{"dataset": "simulated grey scan slices of phantoms with and without marks", "train_examples": 122500, "crop_scale_min": 1, "horizontal_flip": false, "activation": "relu", "num_labels": 13, "nesterov": false, "grad_clip": 5.0, "epochs": 19.2, "lr_schedule": "poly", "warmup_steps": 1840}
Rows from block 13 of a small multi-label image tagger, named by matrix and row number. Each number is 50 + 10 x the weight over its row's rms, rounded and kept within 0 to 99. All counts start at 0.
After each channel's rows are labels from the 100 images, of 14848, where the channel reaches its highest value: "lies over" is the class under the peak. Only what is clearly more common there than usual is listed. The data: simulated grey scan slices of phantoms with and without marks.
# c30: last pointwise conv (model.blocks.13.c3.0.weight, 384x384x1x1), inputs 0-191

c30.105:54 48 41 44 90 42 65 66 40 54 55 36 41 41 66 42 56 59 43 39 52 45 60 46 29 53 52 44 51 63 46 39 49 64 62 49 56 43 49 39 31 55 61 53 42 72 69 39 55 72 38 40 59 47 45 36 42 37 50 61 70 39 36 65 43 50 42 55 63 55 53 35 62 36 50 23 53 39 52 53 46 52 49 35 48 61 43 54 40 64 54 39 48 45 58 42 37 63 44 36 56 36 45 39 50 56 55 46 48 40 42 65 45 42 43 57 57 59 66 63 52 51 56 59 56 54 49 34 54 55 40 35 27 65 53 44 63 38 59 71 40 39 53 60 67 60 45 36 57 52 68 52 53 56 42 54 53 47 56 61 57 64 58 38 34 27 62 54 53 60 34 46 39 51 54 51 30 49 50 60 26 48 62 60 66 60 38 54 58 67 58 44
lies over: mark

c30.45:52 49 48 52 57 40 43 53 36 54 44 61 57 37 51 59 46 43 47 69 50 30 42 46 59 35 49 50 54 42 44 56 51 44 50 43 58 49 62 50 43 60 61 45 47 48 60 37 61 53 53 43 67 35 70 54 55 45 46 49 40 45 48 52 62 65 42 59 46 55 40 60 48 51 53 43 46 52 58 47 46 50 42 49 40 41 49 40 50 38 50 43 39 40 60 45 53 56 56 44 50 50 51 53 45 53 23 60 60 50 43 45 41 63 54 62 57 60 46 53 52 45 53 51 56 41 51 53 49 48 41 60 42 41 39 34 49 40 38 44 50 57 67 61 41 74 56 65 45 57 42 45 54 58 48 54 46 39 49 50 56 62 57 41 56 52 47 56 41 53 40 53 45 64 46 21 53 35 41 53 44 46 85 72 55 59 42 62 53 46 42 45
lies over: mark

c30.257:53 41 47 45 35 47 56 67 44 60 49 58 40 55 49 67 48 52 57 42 46 52 61 57 43 52 46 46 40 48 61 56 36 44 45 50 48 62 54 53 65 48 52 55 61 40 62 55 53 57 44 49 64 59 47 52 67 47 58 53 40 49 43 58 49 47 66 42 51 62 50 55 47 36 46 56 36 51 44 50 46 55 59 53 43 45 56 48 49 53 52 60 61 52 46 54 61 54 45 61 61 44 61 65 33 36 36 62 49 48 57 48 44 51 55 52 33 59 54 62 45 62 49 39 56 51 48 31 58 28 71 63 73 69 52 58 42 42 49 49 36 33 48 51 44 62 56 32 45 39 49 59 44 47 52 47 41 56 58 51 51 17 35 53 49 63 53 60 51 51 37 57 48 54 49 60 50 40 48 60 52 60 49 45 35 50 52 50 32 51 56 41
lies over: mark

c30.285:84 41 55 61 55 48 51 47 33 49 33 69 58 31 82 54 46 43 35 67 50 57 55 39 59 50 43 54 52 68 57 54 34 52 65 58 51 30 49 52 50 21 50 37 46 69 61 42 36 53 41 44 43 61 45 39 42 43 50 63 17 49 57 59 48 42 45 63 51 60 43 43 45 59 65 60 40 66 55 60 46 63 47 54 55 43 42 37 49 63 58 46 60 54 78 45 27 40 46 44 48 43 62 48 36 44 62 48 47 55 48 40 49 27 47 53 48 45 31 44 43 59 34 35 45 34 45 74 38 50 46 47 42 48 50 46 54 45 67 51 44 49 78 47 34 42 50 51 52 47 59 45 30 50 55 57 59 51 55 45 62 61 52 37 57 41 56 59 49 53 59 52 38 52 45 53 61 62 50 35 48 63 34 66 58 50 46 47 40 58 61 62
lies over: soft tissue

c30.311:50 60 42 66 48 48 50 59 38 60 69 46 56 59 48 64 44 47 51 58 42 40 53 54 56 65 67 35 48 55 44 39 63 58 33 46 46 49 50 50 49 53 38 59 81 51 55 38 36 54 63 53 52 48 57 63 60 47 30 39 59 39 72 42 50 48 50 51 37 32 60 53 74 48 78 44 65 53 55 53 24 49 46 57 59 53 42 59 69 43 51 37 49 53 49 47 39 52 51 23 49 39 45 47 60 64 53 38 40 42 32 49 46 40 41 42 38 46 53 54 46 51 52 42 62 48 46 53 50 54 57 41 60 72 47 60 38 66 59 61 41 52 51 46 46 44 51 50 49 26 58 49 62 34 46 44 57 55 45 39 62 66 57 60 56 37 34 38 58 47 44 49 45 50 50 45 40 44 53 41 46 35 65 48 42 59 57 60 58 42 59 62
lies over: air

c30.295:53 41 39 54 58 47 46 38 48 53 53 47 43 70 47 46 50 60 54 62 45 46 48 43 49 50 49 59 54 34 46 51 43 64 46 43 35 46 56 60 31 51 58 34 54 57 38 63 38 61 35 71 55 57 54 43 53 63 47 57 68 47 53 52 44 51 60 45 34 62 51 55 56 49 46 54 45 48 41 48 49 39 48 69 40 58 46 51 34 36 39 45 42 38 43 56 39 77 62 55 29 54 54 57 57 38 42 59 43 41 56 59 54 49 53 68 68 53 56 44 47 59 56 50 44 43 55 37 40 69 52 78 59 36 33 31 48 49 56 51 58 39 40 64 47 51 44 43 38 56 65 46 54 42 42 64 50 54 64 49 54 36 53 52 22 39 33 60 58 32 47 56 56 43 31 36 37 61 40 48 58 56 50 58 56 48 44 43 71 46 61 57
lies over: organ

c30.341:50 57 41 47 43 45 64 69 73 59 73 58 45 62 45 56 55 48 27 49 53 56 56 54 38 43 49 45 46 30 50 50 55 30 51 61 51 41 44 52 49 61 35 70 53 40 44 45 49 68 70 24 55 52 53 52 26 79 40 52 56 50 50 54 41 43 74 74 46 66 56 38 46 53 56 58 61 47 23 55 37 57 42 38 44 50 46 59 45 38 50 46 57 47 61 38 57 50 36 56 43 53 72 51 47 47 60 52 22 44 48 54 38 43 56 50 40 51 46 56 67 49 44 44 44 56 55 54 68 55 66 53 61 42 37 49 58 60 43 73 67 80 39 40 61 38 45 57 35 48 53 41 57 52 53 43 35 46 67 37 38 41 50 63 62 36 48 55 55 56 38 47 44 53 45 42 49 64 48 49 52 60 44 54 57 44 45 59 51 42 45 62
lies over: soft tissue

c30.147:46 40 51 64 42 47 52 41 43 51 47 65 49 48 47 67 46 54 56 56 40 47 61 40 48 49 74 48 58 59 44 54 49 57 52 50 60 55 39 51 52 53 62 47 50 53 48 65 45 55 46 46 63 43 52 57 52 62 52 60 52 52 58 55 52 44 47 41 59 58 55 68 54 42 48 54 32 54 52 50 39 64 56 43 53 41 54 51 51 48 43 53 65 42 52 68 56 51 44 44 52 78 44 41 53 49 53 50 41 65 65 43 41 47 49 45 45 50 43 59 58 54 60 64 49 54 60 45 46 39 57 50 51 47 52 71 62 56 50 58 38 55 26 49 34 60 53 56 55 49 35 44 56 44 33 42 41 47 54 51 54 52 36 29 50 52 46 78 34 56 49 48 73 41 46 42 53 55 43 63 44 54 39 48 68 64 72 64 54 58 54 53
lies over: bone

c30.235:41 43 46 56 65 55 52 59 42 54 68 37 59 61 59 41 58 47 47 54 55 58 49 43 51 60 55 53 55 47 60 53 51 60 50 52 50 43 61 49 47 50 60 27 44 42 58 67 43 62 52 42 41 35 64 50 43 38 58 48 36 47 50 46 33 50 40 59 57 60 44 47 41 45 42 51 44 50 40 48 45 38 55 45 47 55 39 49 46 45 48 40 55 52 49 58 48 52 68 40 42 50 49 77 59 46 48 43 53 30 50 45 45 52 56 56 56 39 49 41 51 66 62 51 61 47 36 26 28 48 51 39 37 73 50 38 42 56 65 65 65 70 61 59 38 61 56 54 48 67 38 48 49 30 55 42 55 43 48 56 37 59 45 33 37 54 69 48 32 41 46 48 36 57 48 55 41 42 63 62 63 45 52 56 47 55 63 48 29 49 45 54
lies over: organ

c30.348:41 51 43 39 66 42 43 65 28 70 48 55 58 46 65 47 46 48 52 44 38 44 46 52 25 57 39 45 45 62 48 53 54 54 27 57 29 54 65 59 42 53 43 48 62 43 73 61 55 74 52 50 68 56 63 66 52 42 45 74 70 61 43 45 46 54 44 55 36 79 57 44 36 36 63 32 64 44 49 65 56 48 58 46 64 46 48 49 37 48 52 44 37 60 44 47 46 36 49 50 59 51 45 58 55 56 36 46 46 38 65 49 63 38 49 56 57 41 70 42 34 47 47 38 57 34 61 42 51 52 56 54 54 39 31 44 69 37 67 57 42 32 58 37 45 34 28 58 61 44 42 46 56 48 59 29 61 58 56 51 37 40 41 56 80 42 60 53 51 57 47 51 45 38 49 37 47 48 55 59 43 58 46 49 43 42 49 72 65 44 45 32
lies over: mark; organ

c30.104:46 40 54 41 32 43 49 68 53 44 40 31 36 57 60 48 49 58 67 24 51 50 48 62 45 57 51 54 34 56 59 40 45 61 71 48 69 39 52 49 44 53 57 54 55 43 42 26 50 43 39 50 70 66 37 60 64 40 45 39 65 43 62 53 51 36 56 71 48 35 31 45 48 48 54 57 54 61 43 60 39 60 56 45 51 57 50 50 31 37 41 52 49 43 49 49 50 50 47 64 46 56 34 52 42 68 49 43 48 62 37 39 46 43 48 60 65 51 52 49 58 53 38 33 39 50 43 69 34 57 50 43 62 49 45 67 61 53 53 35 25 48 54 46 48 34 45 59 56 71 45 54 46 60 58 54 30 45 38 59 56 51 44 50 59 42 59 46 19 46 54 61 52 38 53 37 44 61 74 63 59 40 66 55 63 39 36 42 57 54 49 62
lies over: mark

c30.220:43 58 59 33 46 57 57 83 65 58 49 49 40 40 53 60 43 52 63 66 54 57 35 66 45 55 57 56 54 35 47 53 42 40 55 50 53 62 56 42 60 67 55 69 48 53 33 37 69 71 76 41 53 57 47 56 63 52 30 54 59 38 33 55 37 40 70 63 55 54 36 64 58 51 43 65 47 35 39 47 43 48 46 44 41 50 43 50 38 66 42 66 61 34 46 68 44 53 66 58 43 61 52 44 25 63 64 64 52 55 73 40 45 34 29 48 37 27 52 37 35 36 47 45 57 41 58 47 61 48 63 44 36 68 52 33 47 51 43 43 54 60 32 53 51 39 59 56 39 58 48 49 44 27 50 38 38 62 42 62 60 62 58 47 47 46 54 52 53 39 40 41 47 46 44 46 62 52 57 48 57 46 47 39 41 52 40 57 56 52 55 41
lies over: lung or cavity

c30.7:52 47 44 46 49 50 37 34 38 44 47 39 61 57 56 45 72 51 41 43 42 47 42 62 41 60 41 49 52 41 45 43 31 53 59 43 70 44 61 39 52 50 47 59 37 32 52 55 59 46 57 47 49 52 55 46 45 43 45 62 44 50 49 59 52 56 48 52 48 42 36 37 59 61 34 56 81 42 56 44 54 48 55 53 54 52 34 58 49 37 58 54 61 36 47 42 45 48 61 48 47 54 54 72 43 67 37 46 50 52 68 67 55 55 69 70 33 53 62 44 52 57 59 49 37 47 52 50 45 46 67 50 32 35 44 50 58 58 41 48 61 56 54 56 60 54 39 61 53 56 49 49 39 46 51 47 50 69 43 38 50 64 56 49 43 53 58 40 54 51 46 49 59 61 56 46 48 51 52 50 64 36 49 57 40 46 32 47 58 56 50 59
lies over: organ

c30.16:46 49 55 60 38 53 46 64 49 53 40 58 33 57 58 59 41 50 57 36 49 53 52 58 43 50 61 49 42 71 52 62 46 51 48 61 46 70 69 62 62 37 54 36 25 50 59 56 79 56 54 54 40 31 49 33 74 54 62 59 30 51 51 48 25 50 47 58 63 55 58 44 58 59 48 41 57 40 68 37 69 70 45 69 45 64 52 56 47 64 57 50 34 50 62 51 56 54 43 52 55 60 43 74 39 58 50 53 41 41 66 45 39 61 54 35 43 68 64 40 61 41 41 39 67 64 40 56 55 47 42 35 61 52 49 50 52 47 41 58 69 33 63 64 38 44 59 70 53 38 50 47 65 58 43 57 57 46 51 67 62 49 29 44 60 50 56 48 58 57 36 47 46 46 58 62 47 56 43 42 59 63 37 34 46 75 54 43 53 40 47 58
lies over: soft tissue

c30.305:49 52 61 43 48 43 47 53 50 48 66 50 50 49 56 58 65 50 45 43 40 51 51 41 63 36 31 55 44 39 49 49 59 49 64 46 52 57 47 52 48 54 50 47 50 51 45 39 53 59 54 58 36 59 49 48 65 36 47 44 69 38 53 51 63 39 74 52 46 42 56 35 47 37 43 48 59 66 49 61 50 49 50 58 32 42 48 38 51 51 47 49 39 57 50 56 64 54 58 45 40 49 39 56 62 47 46 43 38 53 59 62 54 47 46 42 42 87 65 56 47 57 42 60 49 44 44 56 45 56 61 71 50 49 34 46 49 40 54 39 55 53 40 34 42 37 45 57 44 53 74 51 53 43 52 78 58 63 53 45 43 57 49 59 59 50 64 44 45 45 66 48 54 56 38 58 54 33 55 61 47 50 46 63 55 41 34 48 61 54 45 48
lies over: organ; soft tissue

c30.301:58 44 47 67 64 47 49 51 66 51 42 62 61 37 46 63 59 44 54 55 66 54 44 49 89 38 60 94 50 62 61 55 53 38 56 49 58 29 35 49 47 55 38 36 40 84 62 48 20 54 46 57 57 50 33 50 52 49 34 69 54 38 63 57 52 68 49 52 45 52 50 42 39 44 43 62 46 56 39 59 55 44 48 56 76 38 47 49 49 54 60 43 56 49 34 42 52 79 48 41 31 58 67 51 55 50 55 43 42 54 34 36 64 69 52 67 57 59 47 51 60 52 61 43 34 54 34 50 48 42 51 42 61 46 65 36 58 38 68 42 73 59 46 25 30 64 34 38 60 46 60 53 55 46 51 55 41 60 30 53 55 60 41 32 62 44 36 45 65 50 59 60 53 29 38 51 46 62 61 48 54 34 55 48 51 58 48 40 64 52 54 39
lies over: lung or cavity

c30.167:48 81 47 84 55 51 71 78 73 55 77 47 59 62 44 51 48 54 45 45 32 79 46 50 45 60 46 46 50 41 54 57 48 52 51 61 51 58 42 48 53 63 57 69 52 41 63 46 42 47 65 34 38 39 46 42 41 66 55 45 52 56 48 63 55 44 80 59 45 36 39 62 50 48 46 48 37 52 59 62 46 62 52 45 58 26 59 59 65 59 46 50 51 48 60 46 60 43 50 46 56 65 40 52 57 55 46 45 51 55 65 51 30 42 48 52 50 46 55 48 60 64 43 49 51 42 67 58 55 51 67 45 48 43 48 48 59 63 45 61 76 79 39 63 48 53 52 46 53 36 46 53 62 48 58 49 62 60 44 41 58 43 55 55 70 71 57 54 49 56 56 50 53 59 62 42 49 58 49 56 50 53 63 44 52 44 46 64 54 38 40 53
lies over: soft tissue

c30.277:49 55 34 61 64 68 48 65 57 47 42 58 45 55 49 50 43 48 49 42 53 48 74 45 64 60 74 42 47 50 45 46 52 51 66 49 46 78 37 47 76 34 53 52 47 33 58 54 36 56 54 45 41 57 48 36 39 71 59 69 49 46 68 35 45 58 44 53 45 75 32 54 45 54 30 42 40 57 42 30 52 55 47 34 58 48 39 39 39 56 48 42 47 48 38 55 49 56 50 40 32 28 39 64 76 33 27 47 41 53 55 49 64 55 42 54 53 55 43 70 59 49 60 46 39 53 76 49 41 45 50 54 48 16 57 46 54 42 51 46 59 47 48 42 60 39 53 55 73 50 54 56 58 49 38 37 31 58 36 34 40 57 38 48 49 43 53 59 46 43 52 46 54 58 47 41 47 39 37 46 26 60 49 47 54 48 42 56 59 40 58 42
lies over: bone; soft tissue

c30.288:37 49 39 25 58 56 67 41 34 49 46 41 61 61 76 45 45 46 42 38 62 41 55 31 53 39 43 55 37 38 69 39 48 46 65 54 57 62 51 62 40 50 50 37 65 50 41 42 67 53 36 36 51 61 66 47 61 45 48 35 34 44 35 58 52 61 30 39 47 66 34 43 42 40 59 53 52 59 42 60 54 46 49 59 51 45 50 57 41 56 52 54 35 40 48 30 57 55 57 41 45 54 40 55 42 71 56 42 51 39 59 39 52 35 42 35 52 27 72 30 44 49 50 70 51 43 59 48 46 80 51 48 55 70 41 44 40 47 57 46 37 46 54 57 29 41 29 45 41 42 43 42 70 55 59 64 46 55 47 60 38 66 40 45 42 55 59 50 47 45 52 49 24 49 58 34 54 56 49 54 49 62 51 48 62 68 52 46 63 59 51 41
lies over: bone

c30.8:70 90 41 47 60 53 40 41 76 43 58 53 49 60 36 34 41 42 53 56 67 64 63 56 33 38 44 23 50 65 49 42 36 45 37 51 54 49 41 27 48 43 60 60 51 52 54 47 58 52 58 40 64 41 38 47 34 65 57 43 50 57 44 50 45 64 31 62 49 35 62 52 40 54 36 51 45 32 64 44 50 71 25 59 54 46 38 39 65 51 46 43 49 60 41 24 56 60 54 45 55 60 54 42 64 44 35 64 38 45 65 33 55 44 54 55 49 46 52 53 65 31 60 64 50 51 57 66 51 57 42 41 51 41 48 51 51 58 40 49 45 49 46 30 37 68 45 53 45 48 46 33 77 38 50 23 48 52 40 43 57 63 60 29 57 60 58 63 55 51 68 62 48 52 48 51 46 53 54 40 50 65 45 39 57 38 57 51 48 57 43 35
lies over: soft tissue; lung or cavity

c30.378:55 51 51 35 48 58 37 67 40 59 41 48 35 58 46 33 43 46 37 44 37 48 48 71 34 48 45 64 60 38 46 81 36 52 70 61 54 39 74 53 40 60 41 65 65 46 72 70 55 35 59 53 57 52 62 47 52 38 55 37 51 48 53 52 40 72 38 64 59 46 68 53 33 41 48 54 34 49 51 53 47 41 44 56 61 51 60 56 57 42 48 57 42 54 72 43 41 49 55 45 61 56 35 44 36 39 49 40 38 54 58 44 40 48 58 47 46 45 45 39 55 60 49 51 65 48 43 65 48 32 59 51 61 59 62 53 60 52 38 42 46 53 50 53 38 61 62 43 75 51 42 36 57 56 63 56 45 52 61 36 33 46 60 56 48 36 42 58 36 40 61 62 56 49 47 38 48 58 40 57 60 37 59 50 56 49 44 72 60 59 32 40
lies over: mark

c30.118:21 61 44 36 53 57 54 55 58 42 58 34 40 51 72 50 55 40 59 46 65 44 37 55 32 41 36 48 39 45 63 55 34 55 42 51 57 57 36 51 40 56 47 44 46 56 45 60 57 63 44 39 57 58 45 38 36 49 54 83 52 53 40 40 72 61 40 41 62 34 55 55 26 56 38 41 29 58 56 40 56 36 53 58 40 62 54 46 52 36 46 55 37 49 51 63 54 30 38 47 50 67 64 44 51 74 36 71 45 61 44 54 49 54 63 44 34 51 59 44 49 49 48 33 25 29 52 67 43 43 52 62 62 45 51 51 49 62 38 49 50 49 50 59 53 47 53 37 38 46 32 41 42 52 59 56 60 38 43 48 59 44 56 69 42 50 45 50 35 47 35 38 49 59 60 65 51 59 69 50 38 42 37 71 44 42 34 43 51 35 61 60
lies over: mark

c30.158:47 56 45 53 43 50 49 50 48 62 53 44 50 45 49 40 43 46 53 62 47 42 58 56 54 62 50 35 43 52 43 46 47 52 51 49 45 51 50 46 57 45 63 55 32 45 39 69 61 48 71 39 48 58 43 57 35 64 67 48 41 51 36 62 50 63 72 61 60 53 47 54 49 56 40 34 58 60 53 60 44 43 50 47 50 33 40 42 65 54 55 52 49 59 59 67 53 55 65 54 57 49 39 39 61 62 57 61 45 37 35 48 48 56 41 41 55 52 49 43 45 55 55 43 57 38 63 42 57 64 39 45 52 43 38 39 48 52 44 33 49 64 49 59 48 63 44 54 42 37 65 36 58 52 59 62 55 54 50 61 51 49 48 30 61 43 54 36 55 62 53 67 67 45 53 66 37 37 50 52 43 53 49 48 37 63 48 46 42 61 60 46
lies over: lung or cavity

c30.73:51 47 53 58 40 47 55 32 46 52 47 79 64 44 57 45 51 47 72 37 53 62 41 48 49 63 43 43 67 40 50 45 31 55 63 39 61 62 53 47 58 62 64 49 52 45 50 67 45 58 33 41 66 56 53 64 37 26 44 55 53 46 36 39 54 49 57 48 55 45 38 53 49 52 60 50 28 48 53 47 54 46 45 51 45 53 38 53 33 56 47 45 58 54 54 63 38 52 46 61 41 42 62 43 51 48 35 49 65 41 55 48 67 42 47 43 86 52 59 50 49 54 41 85 44 42 73 52 52 44 47 46 48 51 58 73 55 43 52 47 45 54 45 57 60 46 58 52 48 52 48 46 33 39 48 62 41 34 41 70 41 55 56 53 51 63 37 49 43 33 61 54 44 43 35 36 51 47 65 36 55 40 43 52 91 47 57 56 53 41 46 46
lies over: bone

c30.81:64 43 40 52 59 42 63 56 49 39 44 38 54 51 54 33 62 49 40 39 48 61 43 61 37 61 50 65 47 51 59 44 40 52 43 60 44 40 57 39 48 44 38 54 49 41 56 49 49 36 44 25 63 47 52 54 64 37 52 48 52 49 28 49 49 42 64 57 59 57 49 46 44 53 56 48 64 65 58 61 47 51 44 57 56 41 46 44 45 34 42 52 48 57 50 51 51 52 51 54 50 49 55 51 52 42 44 67 37 49 61 50 57 48 57 63 63 41 58 52 61 60 46 65 59 64 44 61 42 49 53 40 60 51 48 44 62 50 70 61 39 50 55 76 46 55 59 43 58 53 43 45 53 61 45 53 57 42 36 44 50 47 68 57 43 36 51 45 52 55 37 34 54 55 37 51 45 53 54 59 28 53 55 60 51 47 51 58 69 56 53 65
lies over: organ

c30.37:53 57 38 66 33 44 35 55 44 38 62 41 55 57 41 46 52 30 62 59 66 38 47 54 62 51 44 53 51 51 22 58 43 77 33 59 57 50 53 48 50 27 54 60 40 43 44 54 56 63 52 44 51 61 43 40 45 47 57 51 56 40 33 65 41 47 56 60 56 59 30 42 40 39 53 46 24 78 57 58 66 31 53 47 29 42 49 42 50 42 47 52 48 49 53 53 50 48 41 41 30 56 54 38 48 63 66 42 64 48 53 53 46 32 54 42 37 50 41 53 41 47 51 42 50 53 50 66 56 50 45 61 43 55 50 46 45 48 39 54 42 59 50 37 48 40 35 51 70 45 52 61 34 44 48 51 47 54 34 53 58 57 45 78 56 45 57 41 53 45 81 41 47 51 70 60 50 48 49 53 44 44 55 58 65 29 25 50 34 64 43 55
lies over: air

c30.15:63 56 51 43 61 45 61 71 35 43 41 40 41 37 49 50 41 53 55 35 45 52 47 49 57 41 56 47 47 41 47 49 61 46 53 53 61 49 52 57 44 40 59 57 60 44 58 49 60 59 46 48 59 47 53 54 52 41 63 47 72 51 43 58 47 46 57 50 56 41 66 47 57 45 33 48 58 53 41 47 59 51 37 30 53 62 34 56 61 46 38 40 54 53 44 32 43 49 58 68 52 65 66 47 61 49 43 50 54 50 70 44 58 43 49 56 52 37 50 48 47 47 44 55 60 27 62 51 30 40 32 67 60 54 51 48 44 44 63 62 55 48 45 45 42 51 48 59 34 52 42 49 51 44 54 52 52 38 64 57 56 48 63 59 48 71 38 41 68 52 50 62 64 26 51 38 49 41 56 29 41 46 39 43 34 46 37 55 61 47 73 44
lies over: mark; lung or cavity

c30.174:39 32 54 33 69 52 53 45 31 35 41 52 54 35 50 60 36 47 46 46 53 51 41 50 41 54 59 64 55 50 53 37 44 55 51 47 47 36 67 61 47 48 60 46 64 47 47 35 68 44 38 36 56 21 44 46 45 43 42 40 43 70 43 46 51 60 52 61 75 60 50 49 53 54 41 54 46 60 45 71 42 60 49 57 41 57 48 54 55 47 51 55 53 61 35 60 46 71 55 46 55 37 47 54 54 54 44 39 45 52 71 48 59 38 46 54 63 38 44 61 46 59 41 61 38 39 42 69 63 37 71 40 59 47 56 55 53 68 48 39 53 53 38 39 63 50 55 45 63 39 53 45 57 45 33 39 55 55 54 30 39 55 50 41 48 54 45 40 40 49 66 55 41 36 64 49 34 47 55 34 53 57 47 39 44 59 60 51 62 57 42 52
lies over: organ